Rows from block 0 of the decoder of a small masked spectrogram model, named by matrix and row number. Rows with one number belong to one neuron. Each number is 500 + 50 x the weight over its row's rms, rounded and kept within 0 to 999. All counts start at 0. Numbers have three digits each.
After each neuron's rows are labels from the 100 clips, of 14848, where the neuron reaches its highest value: "top examples" is what is common among them. Only what is clearly more common there than usual is listed. The data: melodies that start on their tonic, played by one synthesised instrument.
# fc1: MLP up (decoder.0.mlp.fc1.weight, 768x192), inputs 0-191
# fc2: MLP down (decoder.0.mlp.fc2.weight, 192x768, transposed), outputs 0-191

fc1.276:500583414500553500500500454541500421500552441500500500500382419500500405500500443500558403500500500500500500500545564437500436439637500500500457500500427382500500546571500500537442421500368408553500561542500450588500500500500500500446500500500500500449500500500500500500585500438500500535560540500439597500500424500500572500552500500500500500360500500500560500500500391470500500417419500500500500592500500557500500500594500500500396591500500581539385500500500500673500500500500500500500500500500423500500443436500500617500500500500541500549500612404562583405500553588565500437
fc2.276:500500500404500500500500500500500500500369424500411500500500500500500569500500412500500500500614560500500500500500500500500500500500500500386432500500365500409427500547581427500500449500500500500612591500500500386500500500500500615500500500500433572407500500500500569500441441500500574500424500500500412500500500500583555603500573500425500595500403500564579500568500411500423500500500581604373500500443500500500500500595435560500613500500500500500500500500395500413500500500500500500500500500393500500561500399500500448549500392598500560500500500602595438500568500500460500500
top examples: marimba-like; vibraphone-like; muffled (low-pass)

fc1.547:500500449500500436500500500500500500575500412400500500500578371500500395500384500500500500500500500565425500500500658569569398500500500605500500500500500622500500431500401500581500500500500405500500500500690500500500500500615500500500500500500500500500500500500500500500500500500436397500500413572500500500591500500366500577500442500500500500500385500634500500447500580406403500500500500500500500500500500500500425500436500587553500500500500500500500582500400391564500390500500500500500500500500500571500500500500500500612500500500500500500403500500500596500500500500434623500
fc2.547:612500500605500406500569500500625500500500635500580578500500500594500500500500500500582500500500500500500500500633500500500500500582410500500500500500610500500500500427500500500597500500500583500500500500500603378500500569500500500614500500500585604419500500500500404500500500500500500500500500500500641500500389500500500500388500500610423500500593500500500500500500500500603500500376364500500644500500500500500500500500500500565646565500500500500548394420500500500500500500616500500500500500500500500500500420500500423500500500500500500430500500500397500437500500500500577500
top examples: marimba-like

fc1.204:500500500500500500607602500500500424500500500500500500440500500568578500500500616500587440573500500591500570419366500500500500500500500500500500449500500500391574500404500500500500500500500500500500600443500382500500500500500500500500500500391500500500500500500500571605500626500583437500500588385500500500560500442430394500500500500500385610500500500500614500500598500500566500450428500603500500500500500500500435411500500500585500405633500500572594500500565500500575500500500500500500500500500500594500500500626500500571597500570412569601500500592500500500500500500500500500
fc2.204:500500500500587500500500500500431500500425500500500500432500500551500500553586500421408444500500500500500500500635421426500500500568500500500500425647500583500500500500500583500500367500500500573500427500500500500500560500500619500500500500500401500500500591500592500500500500500500500500500582500500433447500500553500500500422500432500500632405425500500500500409500419557500500500617500500500500576500423500500500556562432500433598500500647597500441500500625594562500438500500500423425500500428500500607500500500417500454500500500432420500563557500500571500500500500439500361
top examples: bass guitar-like; mains hum; clipping; bell-like

fc1.201:388500500420548500500500500500500500500500500602465500619500437449500500500436621500500405417500584500500500500412500403500500602500500500620438446500500535557500500500500582563500500500500564405500396500579500500500500590448500425534500467500500500500394500500500580500500500500500500500500428500551500500500500500500443500500500427500630392594420401570377577586500596500606500556500500500548500417500500500449546500500500374500500500404449500444590605500500547500500434500500500500500575500405500500500591601500500500500500500542560500500500500500416439500500500435500439500
fc2.201:500500500500500500546362500500500500500500500500500500500500547440500428500579500500500500500500560500500500388500547500561500500500500615500500575500500500500500500607500500500500605500500500500500500412442500574500500500500290500398379500409500500500500500500418500578441460500572500500500649500500619500500500559436387596500500500500579500500500624376500500500549583500500500500500500370599500500500500500500500500500500346500500500609500500500603500398359500500423500583500500500500500500561500500500565500500630500500500572500500500500500500500500500500500500444500500500
top examples: pink noise; tonic: G#; white noise

fc1.641:500500500500438595500500500500500447500500500405500500592402500557656500500639361589427500500617375500413500398500500500423375500500603500500500500500500500561500500500500425500500500500500500500500500605500500500500411500500500500500500446586500383500500500500576500596500500500500500401500500500500500500500611500500500500500406500500586500500500500429500500500558500618378500569500500500500500500406500500500500429500500500500566608500500500500410645500500560500500500435405500500500500500500500500500500379500500604500500500500441500500429500500500500644500500500500500500
fc2.641:500434500500427500538500500500500500500500500500500500500628500500500500500428500374699549500500603500500500500500500500449500500500500627500500410620500553500542500500500500562400500557500500500500500500500500500500579440500443500500500621441500599500500500500553500433575585585500500650500365500500435500500500500439500596500500500383500500500449420500500410500362381500567500500500500500500500558585500500500500500450563500500574500500500500500500414574449422500500500538500500500585500414500500592500500682500500500500500417500500414500500500455500500447500500500500500500
top examples: marimba-like

fc1.664:500500500354500500500500500500500500500640500500500500500500500388407500500500500500500500500637419500500378500500500500500500500419500500500500500500500500367500500500500500589500500587500500500500500500500500500413500389500500500418500500500500500598500500500500500500500350500500500500500336590618500500500500500586500500500500500500500500368500500500382500387361500581607500422500500398500570500414424500500500500500500500598500500587500500500500500500500500500571588500500500500629500500500500500500627500411500500563500597500500500500431500500500500500500500500587396500
fc2.664:591588500500438566591500358500500500500500500500500500678500500500370500550500500500500500639500500500500500611556500500500500500574500500416500500500500500500500500500369500500500633500500500410500500500500500407500621500500500500500500500559386500500500500500411500332500500500500415416568500500500500427500500500500500500500564500403591422500500500391615500500500500500379500500500641500500500500500500500500500500500500500395624500391500500500500500354500500500500500500500500500500500500560500500500399500500643500500500500500500500500500500500500500500566500500500500500
top examples: bass guitar-like; pink noise; organ-like; white noise

fc1.476:500500500500500500610500500500451500500500422500500500500500500500579500500500500500500500615500590500500500500500500500500500411500500500500500500571500500407500500426500570500500500500500419384500500500500500423500500500500500563500500500500500500500500500500500608500500381500388554331615500589446500500500500500500500433500560500500696500500500408397500500500500500566500559500575439417500500500368500500408500500500500500500557355623500444576552500500500500572500500420500500620500500500500500500500500583565500500415500582380560500572500500345500500500589500500441500500
fc2.476:578408500500500500500500583500500500500500589500500500500500616500500500609447500500500500500500500589500619500500500577500570500500500441500500500415551500416500500500440547500500557500500440500365406500547560500677627587500500500633500500500576500500500500500500565500400500580500500500500500500444449500425459401448579500500500437500430500500366500500500500500551442465500500594500500500500590500500596448500500500500500500453500500430500500500446418500500500417500500687500500435500500500591500500500437500434500599500500500415500384500570500442424500500500500500500500578
top examples: pink noise; square lead

fc1.130:348500402582500500500500500500500500500500500500393420500500500500500500500500500411500500324500500598500500500500500500500500500500500500500633500581500500500500500500500500602500500686500500500500500500385576500374500500500500500563500500500500500500500500500500500366500500410500500500500500500500500500500349500500500500500500500500668500388407500500500500392500500424500630500500500500500500500500415403500584500500500602500500601500500500500594500617500500500424500500500420500500500500500500432569500500500500500608500500500500500428500500635500500500500500400500500500
fc2.130:567500416500500606500500500500500500414394500416500500500443423622574500500399500624500500631500500500500500500500500500500500500500406500394500420500500500500500448405500500500500500591500500500597500500500500500500500500500603550500564435428500570500500500343500500500392500500500500500500500655500500500500500500500500500389500500500500673500568500500500500500500500382406500500500500500500500500500500500392430500500500500500500500500595500500616500326500430500500500500500500500500500500500584577500500446500500382500372500500500500560500603564500500500500500554500500500
top examples: bass guitar-like; electric piano-like

fc1.241:500500500378629500289500500500500500500500586500500500500620500500500598500500500500500427584500500583398500500500500500500500429500500500500500500500500500418500624500500500500500500572500500500574500626422500500500401500500500500586433500500500500500500500500500500561500500500638500500500343500655500500393500355435500500500388500500500500500500500500500633500610500500500500500500500500342500500444500500500500500585500500500500500432500500500500500500614500500500500427500500611500500500500500500590402500500500500500500436500500500500500500500500500637500500500500500500
fc2.241:500500500500500384500434500500650437500364326500500598500407500500500500500579410500500576500500500500500500570500500500500344602500500500500500500500500500500610500570500500500500500500500500417500500500500586579597500570500500500438500617585500500500500500500500575500500500500500500500571500500500500500500394500500603567564500500423442500500500500500500500626388500500500675500500500500422500500500500500500400500446500500500500500500500500500500500416500500500500586500417500500500500500411500500500642500500362442500500500500500587500500500500500659500500500500500500500
top examples: marimba-like

fc1.329:423500500425500500500500500500500500500500561418500500500500500500431500500500500418500500500500500500609558366500422500500500500500500500580500393500562500500500500500500571500500500500500500500500500424580500500500500500500500645419567570500500500500360500500435500500635500584427500500500500500500500500500563500500500432565594500500500355500500500578358500500639500500500500500500500500500500576500500500500500500500500500500500500585433500500500567500500605571500500642408500500500500427500500500500500500500500500500298500398693500500500500500500388582500566570500500500
fc2.329:665435500500500500374429500567405500436500500615500579500500500500500500500500500500500500500500500389500500500500500500500500591500500500313500500500500500500500420500613500366500604500500500557500500500432583500500500347605549500500444500500500500500500500500393500555500611500500500410500648574604500500500500500500545500500500500500500500500500500500500500500500500500500500500500500399500500500500577500564500500500500500500500500500351500500440433500442375500500500500616500432500500500500429500500500500500500500548500390500500500577500500500500500500500366543396500617
top examples: pink noise; square lead

fc1.580:580500500500500316500500500445500500500500551500591500500500602500500500500500500500430500500388500558560500500500500642500500500500577500560456623500620594500500582500500500500444500500407500500500500500500500500580500500500500593452500420500500571500500500500562500500500412601630500500500500500500333500500500428500555500500500399500544500500500500500500500500500500608500500560500500500500500617500500620500500500500427500500500400500500564500500639370500500500500618500500500500500500500500500565500500500500397542500417500500500500500442500628381500500500579500428428500
fc2.580:500500459500500500500500500625500500404500500500414393500572500437500500500500500500500632612500500565500593500399500500500564500431500500500568577618500594500500500500500592500420500500401500500593500600500403558541500395586399500558500438500500500500500587381500575500500500500500500500500624500581500601393570500500500561500500500564500500500500500500601451500500500574500500500500500419500500500372500500500456500390549500500500500500500500500431422429500500500553500500500500500370500416500406500423500500500500500500500500500500500449500500594500500500500500608500500623
top examples: flute-like

fc1.53:413500500500500500500500500500500500500500500551500500579500500500500500500500500375407500500500500500624500500500500500500580500500500375500500500500500424500500500500416500445632500401500500500500500500500500500500500500329629500500500500500500442406500500398500500500500500593500500500500500630500360432598500500500500500582500604500500500601500500500500500444589594500500500405678500369500500500500500442500440500500500500500364589500500500595500588500500500500500500500500500420500500500500500500500500500500500596500384500500421622500443393500500500500572500500500500424
fc2.53:500500635430500500500500500500500437500500500500500500606500500578408500359500378500500500500558433500500500572500400379441500609446500553500500500500500500500500428415500500400419391500430500500500614500500500500500500500602500500500500500500429500500351500500500500500500500386500580500500628500500500408500500500500500500500500405609500500500606500381500500500500406500548500500500500500500383500500599569500500500593500500500500500500383500500433500500500500500500500443500500578500500624500500500500500500500561500500500441500500500603500500404500500500500500500635500600
top examples: pace: fast; staccato; white noise; pink noise

fc1.430:408500500500500562500500500444500456500599365500538556500500500500500500500443500566500606500500423500603500500568500500549550588600500500500500548500500500500453500377500500500500500429500500604500500586500500569500500551500500469500413500556446410461500539500356500624500357566500611500500500500448500560565541414500500500500424500435500418554550500550434500459439641387608418500500500500401500542500500405500420500500500456500500552500500500500428500500545500558500500500500500350605587563500500500541500500500566500500500500500500592500440500500500461500500500500550452535
fc2.430:500500500500500500456552398500500443500563425500500572555500434500539500500372500500500500500500500500500500397455500500587500500559500500440575500567500500500551500500441555500500458500500408500629645567441596533443539552530394439500500500500500500591448397644500500433500500455500553500500381500500500408500537500500500500418500576500420428426581500426500500542406560500500500500500500360500450456556500500540500500443568552458500610500435500500500605391439500500500500606500500552500500610423437500500500500500500580538500500546430500500584500443500500544500500500586500500
top examples: bass guitar-like; mains hum

fc1.342:500500500432500500500435500613500412422500500374592500500500612500500500500500500500500397500599500391431500500578377500430500500500500365500500611500500500597429500574500500500500500500500500500500500591500500500500500500631500500500500500500500500500445598415500500500500500500500500500500500500500500397500500500500500500500644574500500400500500419500500500500500500500500500500500593500572595500441500500662500500500500350500500500500500500500500500384411500500562500383500375500500500500574500431560500500500500500657500500500500500500603580500599500500500500500500500500
fc2.342:500500578500500500566500583434411500500605444589411500500500500500500500500559500500500500500500500629438500500500500500500500500500500500368557500500500500427500500500434413500500500500500500500500500500307631425500500500432500581500500500500424500500615371500500500500449500500400500500500575500434500500566500500500413500500500423500500589500500591500585500500500500500500500500500595500500500500412380500366671500500500438396500500402500500584633500500500500500500500500500636500500500500421500500500500500500500409500500500412568500500500500500500500500586500500500411500
top examples: pink noise; white noise

fc1.30:418500500500500377500500500500404500500500500500500500500338571640500500432368644500500500576500599415605500409500353418440610500500418500500617710500500383500500567500500500500500500500500569440500591500500500500500500566500500500500500500500500500447500500500500500500500500500500500388500500500500500401500500500425500500433500500500500383560500500384556500410500500500500560500500500500500566500500500500500580500400500500500500500500500500500500582426500500500500500500500500500500500500500500500500500500500500500500500500500500500500500500592500500500609500500500500678
fc2.30:500500500500500500500500570500500500576500500637500500500500500500500644500500500500554500377500413500500500604500609500500422377500500500500500500500626500569500500569500500576500500500500594458500500500585500500333500567440500500500500500500500367500436500500500500557402500500500450500500500500597356500500610500600385500669558552500500500500574500500500500500444500500500500500500500500500500500370500500408500500568500500500500500500500500613500500500500403500500594435500500616500500500500566500500412500500500560500561389500500500500500500500500500424500500500412573500
top examples: quiet level; mains hum

fc1.678:396500500656500438500500500500500500500500399500596373500500500500500500500500407500500595500500500500500500500500500500500500500500636500500500500500500500500500500500500500500500500500500500500500500500500500500601500357424500500411424500500575500500500500500500500586500604566500593500389500500500588581581500500578400500500500500500500500500500500397419500500500500590500628500500433602500363500428500500500500500500500500406500407399500500500500626500583500409500500500500500500432443500500628500500500388500500500500500500500500616592500429500597500573582500407500500500
fc2.678:500500500500500500616596500449500500426500500604366673565355573636500500596500500500417500574500500500500500425500411500379500500500500500420395376500555500500500500596500454500500500500500500409500500500500500500500409500500500500500500500500500561500554500500500391452500605500500500500500500500500425582500543500393500500500500500378500500500500500447500500500500500500500500390415580500500435500500500500500400500500500425500500500500500500500500500500500500500500500500438661500500500500500500500500500587500397500661500500403500500500500500500426593500500500500400500500
top examples: quiet level

fc1.165:500500403434500500373410500402500500404426500500500500417500572500500500378500500500500500500418573500618500500500500500500500500500390500621500601595586583500618500500559500500582500568500500500500500500500500576634590500413564500500500500604500559500419500500500500500500500500500500500500500581500500500570597406500500637500500555500500500643500500500590500500500500565500500585500500431500500500500500500500500592500500500500500420592500500500500500500500500500500500500500500500500562500500500500583500590500500500500500500500500500405370500376415434500500377425500500500
fc2.165:500500500500500500500500500571500500500500579590500500500500500500500500574500605500577500500560500451426500500582500500356570452500500500500577500500500386581500500583500500500500543500618500601574500500500403500500460555606598429402674444500430500500500429500500500500335564500500500560500500500500500500411500500392500500561500553500400500500500500576500563500500404562500500558500500500435500500500500448500500500500500623591500544401500500500500500588500500577500500500500333500500425500500419500500442500500572500500500563416500500500576395500500558500500500500448500500
top examples: mains hum

fc1.372:500500395500429500500500500587500500500604346582500500500500500573500500500500500500500563500500500500500500500500500500400418584608500500500500500601500500500500500500500500500402500602500500347500500420500500500500500500500500500500602500500500367429400500500500603500500500500500500500500500500500346500500500500500500500669500500362500500500500500500500500500500500500500408500500344500500500561500500397500500569500500500421500500500500500615500500652500398500571419500500500500500500500500500500602500500405500500500401500500500500620581500500500500500500500500588603500
fc2.372:500500500500500500500500582396396500500336500500500500500500431500500572500500609500500500500500500500500500628500578588500384500500500599500500500500500500500606440453500500500500500500500552500500619584560500500500500500500500500611392608584500500500500500500500414500500500500447554500500607594668500500574500500418500500500500500500500500366500500500500413500500599602500500500562500443426500500500500500580500500500500500500500500500500500500398398500500500500500603500588500596500500500500500500401500600500585500500500500500500500500500388500605500576416431500500500583
top examples: quiet level; muffled (low-pass); horn-like

fc1.714:500500576500500500500500500500603500500500581385500500500500500428571500500500500500500500500500500500500500447500500500500500500500500615500569500500500500500500409433500500500500500500500387500500393421500500604500585500616500500500500500500500500500500500500500389500418392500500571500285454500594612500598591624500500500500500581421500558500500500398500500500500566500500500500500500500588500500500439500500454500604500500500500500249335399431500437500500500500500500600500500573500500500500500500500579500441500500500500432500500500500428500500500500500500500500500500500
fc2.714:500500450447500588500500500457500446500598500500563500500500500500500435500460551537500500430500587533500500458500386500421500553500500421355500500400500500500544557555408500555553415500553500500542461500500534377533500411500424600500500500500500603532417500617592500500500500379593500438500553500596500583500500439563500500500500644500500500500500420500546500500454500539625393412500500500500398438500500500500444500500500580500408500439390430441500450565550500500500596500500500500500542500606500430453500449589500500399500500500500500500534500500500500441500539558500500500
top examples: pace: fast; vibraphone-like; marimba-like

fc1.742:382500500500500364500620403500500500500500640500500500500500562500500500500433500500572500500500500500605500500589500570500500500500500585452500500500500427500500621410500500500500500500564500500374500500500409613500500399500373440500500500583500421500500413500500500500500500500580500500500500500500500423500500500500594500500500500500638500500500500500500652379500500500500500500500420500390613500500500567420500500500601500500500500500500500500500500500500500500500422500500500500661500597500500409430590500500409500591500423500500500500500500438500410500603500500500500500
fc2.742:500614500447500612439500500391500500500626376591500500500409500500500500500500500595500500500500500500500500409452621500500500557500557500500500500543500607500500455416500500419440420500559603500423500500423500500436461604500579500500500500500500576433568500427500500561425500500421500593500500500378555500563500459500500500500594500566500586500500500500435447447500500500500500500500500500500500372500605500500500583436381500437500580500500440500500558500500500384559500368500436500546425500500558500500500500500500500500500500500500533500645500500500565500500438449500599500
top examples: mains hum; staccato

fc1.286:500500500500500500661500500500500568500500561500500392500500428500500500432500500500500576311500500500500597500500550500500565500500500500412500500583500500500566402500500500500500500358500374500399500500500391500397561595500500500589592556500500389500429500500600500575500500500500500500500500500500500500500500551500578500500500500500500500444500500500500583500500500500500413500437500500500551500592435500500500400500500500500500500610587567500573594584500500401500500500555432500500500500420500500500500500500500500392601500500500500611567500500500500369500372418500500500
fc2.286:584500500350500416500500399500500447604500500422586500500500500557557500500500449500500500613500500500500500610500500500594500437500407500416500500500500401584589500500500500500500568500500500612500395581500500500403500500673500500433500500500500500500430593412500500500500500500500585500500500500586587500500500500369574500560500500500500500649500500500500616380500500438500588397500500500500500500406500500500500500500500500601402500500423500500500500500500500500500500500500500500500614500500500500500500571500500392500500448389500405500500500500500586500500500500452500500
top examples: mains hum; bell-like; clipping

fc1.431:500500567500500500500500500500500403500589500597500500600500387571500500500500500581427500500500500580500500500500500500500500500500500500500571500500500500500500500570416500500500500500500604500500396500500422355500500500377500500605405500500415500500500583500500414500500500500556426560417500500500500500603500394403396414500500500500439425500500611500573429500500500500500580500425500500419500500500500570500621500391500500500500500500436500500500566500500500500500412500598609500500500500500500652500500500500406500500500500500500500642438500500500500500669587500500500500
fc2.431:500500500500500593500500500500500500592379500500500500500500605360500500500500500500500500500632500419419500500500500500411500578500500500500500500500500500500500500500500500500569390500500576500500500500500500500576500500500500500500500500500599500500500500500654500500500500500500500500500500418500571500500500500500566500500500500425572500500500500500500500402500500500500400500572500409615500500396386500500500500500500359405500500613500500558500500631643500600500500418500407500391500500500412500500427500500500500578500500500500500500570500500500500638299500500500605500
top examples: pink noise; white noise

fc1.447:500500500500578597500500500500500500500381500500500500500500500606582500500500392500500500500500500500500500500500435500500500563368500500500500500500500617659500500500500500500500500500361500674500426500500420500500358500500500347500500500500500432500500351500500500500500500500500327500500500500500500500500500500500500500500500500500500588500500500500500500604500500500500607500500418500635588500500431500500500500500500500423564589500500500402500500500500500594364500500387500500500500500500500500607500500500500500500650500500500633500500588500500500500500500500500500500
fc2.447:422500500500500500500563562598593500500500500500500500500500500500500500441500412500500500500500500500500500500500500500500500500426574500435410500500500500500500500500563566500500500500500500500500500500500500586500500500500433641581595500500341602500430615419500500500500579403562500500500308500500500500500500500594604500619500500500413500500397500500500594500376500589500500500500500500500428500500500500443500500500500500420423635432500500500500596575429500500587500500500592433500500500500500500500626584500500500500500500432415500500424500500500500653408500500500500500
top examples: marimba-like

fc1.478:500397500372500500500500500500500500401500621500651590413500500577500500392500500500413500579500424500409500500500500423500500500438587500500500438573500500500500500500500500500566500500500596500500500552444500588500500500500500500398500500560500589500500500500500500654500500500607500500500595500500429500427500398586500500500500500500500393500616500413500500500415500500562500500500362500500500500500413500500500500500500500583649435500569500406500500500500554500500500329500500500443500500500500435567559500500500500586500500570500500500500357500500500500500500500500500500
fc2.478:500500437663500500500500500500500667580625402500500500500632500443500500500500500500556500500500500500500500610500500603500500500500500500500500500584447639578558500401500435500500500500500366500500500573567500500500557500500500500500500500500500500500500500410500500500500413400426500500500500500562500618500661500569500500500500500500500500500442500500500418500381500500500500444361500500500571407500500500500500434500437500500562500500500674500500500587579500415500500562500500500392500500500500500500500500500500500500500500500567500500500500428500418500414370500500500500
top examples: flute-like; staccato

fc1.87:561613500500500451500500426500558408435500437500640500500400500500500500585634569500500500500500500429405500500500609500500500500500447440500500500500627500500500500500595500552500548500500500429500500500648500382500500500500500500500500500361500500500420500500500430500568500562500500500500577500500500500500500500412500500500500388500500500387500500500500452500500500500500563500500500570500500500500500500398408500392500595558377561500500437588500500500500500420500500500500418563500500500584500445500500392579391624500500500601500578421500500500500500407500500500500419500
fc2.87:500500565500621500611500500500500500500368500500500500500500500500500500500500329500500597500500573500500422500500500500500500500500500500599417500500500598370500424500500500500500500500453500500500586500500437637500500500566500562500500500500579500560500562500500442500500500500500567376415500572500570621500448598500394500576500500500500395500568599363439500441500500500388500500380500500500607500500437500500500500500500500437500500500500500500500562500500500500500500500500629500500500500500500500500500500500500500500500500500500664500562587500500500576641500604500500500
top examples: quiet level

fc1.140:500500373500405500438500557500500500500500500500385500500500500403500500500596500500565671500500500500500500500500500500500500582413690500500500500500366500500576560500401500579500500589500500500500500500500500500500500500500500500500500500500500500500500588500614500500500500500561500500500500500500500500500500599500428500500500405500576500500500500500500500500612500500500500500500500500500500500438596500599500405389500367500500500500395500500500500413500500500500598500626500500500500424500577395500500431418500500500500500500500500392500500500329400500364500500500438500
fc2.140:500500500500500608366500500500500370500403585500500500500500500500500500500500500500396500500354500422500500555500500500500565500644500500500571500441500500500500500500500411500500554500500500500500500500573500500500334500435414500410434500500500500500571500421549571500572500612438500500500500455500379568500500500433500500585500500500500500500500500500500441592591573500500500500500500407500500420500500500400500500541500500500500500500500335500500500580500500500500500437500500500500500500586500623500597607500399500500500500500500500500388500500500500500626429500500500345
top examples: flute-like; clipping

fc1.579:602500433500500500602500423500439435413500500500603619500397400604500500448587375500500451576500500567500500500500500500545398500335500500567562500446500605500500500592572396437418441550606500569347556500500500500500500500426433500579589445500500500573387500500594500500500500500500500456560500500500500500437500500500500500500500500500500500456500414500500448500500500417562500500612500500500428500500500500500554459500500500500596500500500500448420500453500500551500549500368500500427500500500500500500403500500408500500500500500500500500500500600500500500500500500500569562
fc2.579:447500500500500500500500500500379500621500500500500424500500612500500500425500589500500500500500500421577500500500500500434500500500500584500500500500500500500591500500500652500500557500374500581581500500500442500603500570500500500500500415500500500390552417452422601500500554500500500500500500457500500500500607500500500632435500570441500500500500500500500597500572500500412559319500500500500500381500500388500500500551500500500500500500500500358500500500500500500500561500587595500500500500500379500602580500500585500500500405500500500630643500500500500453500500500500500500
top examples: marimba-like

fc1.157:372425500500500389500500500500587500500500500500500500328616500500500441500396500500500500500500425500500500425563500441500500629416500568500500500500500500500500572500596500500500500431500624500500500435561500500500500500560500350500500500434500500431500582500500418408500500500500598500554500500428419500500500411500500588618500500500410619554500500500500500500414500623500500500500423500392500500500500500500500565500500500500431394431500448500500404500500500500500589500500409500500595500500500500434500500500500500441500500500500618500500500500563394500500447500588578500
fc2.157:565595500500500500417500453500446500500500435575500500578556500590500444399545571500500449569500437500500500387500578500500500445545428552558546440462500377500500415500566500556610577500500570634595444578500500545437391500500541500422500382500500500450500428552500500454500455460500500500500500500500500500500500500500408500500409579547568500575500500500500544500500555500500500559544500500388500500500591500536500500500500556572379500500500613500500500500500581438500500500500500413447441500500415500414431500583500549372500500500440500396500500500559500500500607500500415500
top examples: mains hum

fc1.249:500500500500500500410615438500500500500389500500500500500500500500500500500500500372500428500600500500500500611418449500500500500587500500500500500500407500500555500500500500500500500567500500379616577500500500607623500577500570500500500500500500584500402500500500587500500500548596500594500500431500500405500500500500581580500500500500500500500395579433500500500602500500601569429500500500500500500449500500442500612500500500417500500500500500500500577500500500500500500500500426567500500500500500500610500416500421500500433500650500500607500415500566500583500629410586591583
fc2.249:400351500500500500571430420500500500500500500500397500500500500500500500588500500500500433500500581420392500500598500500500409500500500500500500500500500500500500500500500373429500500500500500500390500500636500500361419500500500500500500500403500500500617597500500500500500572586500500500581669500500500643500500500500500500416500500500562500500500500500500500500500500500500500500500500500500500500596500500500581393500500500500500584500500655500500334500500500382500500500500666500500416500500555367500500500500500500621500500500500500500500500500500500500500500500500500583
top examples: quiet level; muffled (low-pass); bass guitar-like

fc1.302:391500500500500500500500500399500368500322500500500500500500617396426500500500500500500500500500500500584607500500500500500500500500500500500500500500500500395500500500500500500500613500617500500580500500500500500500500500500500563500601593500500500500500500404500500615500500500500578500400500500579500500500500377431500500500500500610500500500500582500500500424500500500600500405500500500615500500500645500397500500500385500500500406568500500623418500500500500414500500426500500500500500415611500396500500500500500500576500500500428500500500500500500500500573391378500579500
fc2.302:500500500500404500385500500500500422500500500500500500377565500611500500500500609500500500500612500500500500500500500670500500402500500500500500500500500616500500500500500500500566500500500500500500389500500500500613500500500500500599500500500500640421500341500500500500500500500603500617500500500500500500500500500500500500500608423500500500500616500500500500500368372389500500500500500500500500500500403500500500500500407500500412500500500500500500585729500600500372500500500500500500500500500500500500395500500500500500500500500500500500500500500350500500500500500500423500
top examples: mains hum

fc1.215:500500500500560500370500500500431500443431557613500500500433500500500500418500500500500500575500500500500588500500412500500500500444500500641500500500500500500500578500500427552500500581500500500500500597500500500500500564500500500500625388500500500600500500500500500500376573429577500500500500418371500435601500500500500421500500652443500445404330444500500411500601500500400442500500434587500556500500500500500500500500500500500500565500500500500500500500500500371591500500500500568500500500500500363427500393603602500500500500500500500500500500500500500500359500500500500500
fc2.215:500500561554500500407456579500500500401500500500500500435459500559500500585500500550581500565378500600500500500500500566500500441500421500500500500500500408500500500617553500500500500500500500500500592500500500392500384500424500567500588500500587421500571500407443500500500500405500500500500500500500411584605500423500500500500500442500500440424586431500441500500500429400500500500500500500500500565416432426500444500500644500588500500602500444573500566500500500616500500500430500434500676582500500500500443500500500500624500500500500500433500500500420500500500500640500500500
top examples: quiet level; flute-like

fc1.524:500500500356500500549500500500500500500500425500500500355500500454500500500500500500500563566500392542500550445500418500500500500436500500444582500500500354500402500500500599500500500500561500500500292500613500500500500563351429500604437500407627500500500500412500500500500500500424500500500500500500500500500500500500289500500576500582550500500500500564500500500500500500439456583500429500500500500500500500500435561439500500500596500500500500611500500500500500500565500500500500500395500500500500444500500500500500589500500500500631500575500412423455500500500500500578399500
fc2.524:500500386500500500500592500595588500426544587500500500561500569432500500500500500380500500500500500500500500500500500500413368500500500500500500500500416437500500366500589500500500500366500500500500500592500500500600585500404500500500500500539500500500540437500500500500500500563444500617500500500500500500587379500500500383631587400500500366500500500413500500500500500500500500500500545500431559500641447500500376500500500387500500500500500500500500500500500424500414579500500445448500500368500500500560500500500500500602500500500583500500602500500405500430433500572500457500
top examples: pink noise; white noise

fc1.19:500500420500500500500500500337636609625500500500381406500500500500500500500500638500500500500500500414500500500594500392500500500500500500500500500500500500500500500500500500500500500500406500384500500500500500500500601500621416500500500500500591500500500500500607500500500500500500500500390500500500500500500500500618500500500500500500500500500500500500368500500625500500500500500500500410500500500602500500500500416319500500500500733500500500500397500500500500500500500500583500585500500500500500500500500500500500500613500500500689500500500500500500500500500500607500500500
fc2.19:581500500500500500500406500500500500427500500500500621500405500500558409500500500500500500500334500500500500500500500500500588647500327572500500500500500500500421500364500500400500651410500500500500500399500500500619587500427500500500405355500500500593500500500500500500500500600500500500500500500500500500500572586500500500500500617500500425500500500413500500419500500500500500500588500500500500595500500500500500500500396500582500500500589500341500361500500587500500500500500500426500500500500570374500500500500500500500500500500385500500500500500500500500500500500500500500
top examples: quiet level; mains hum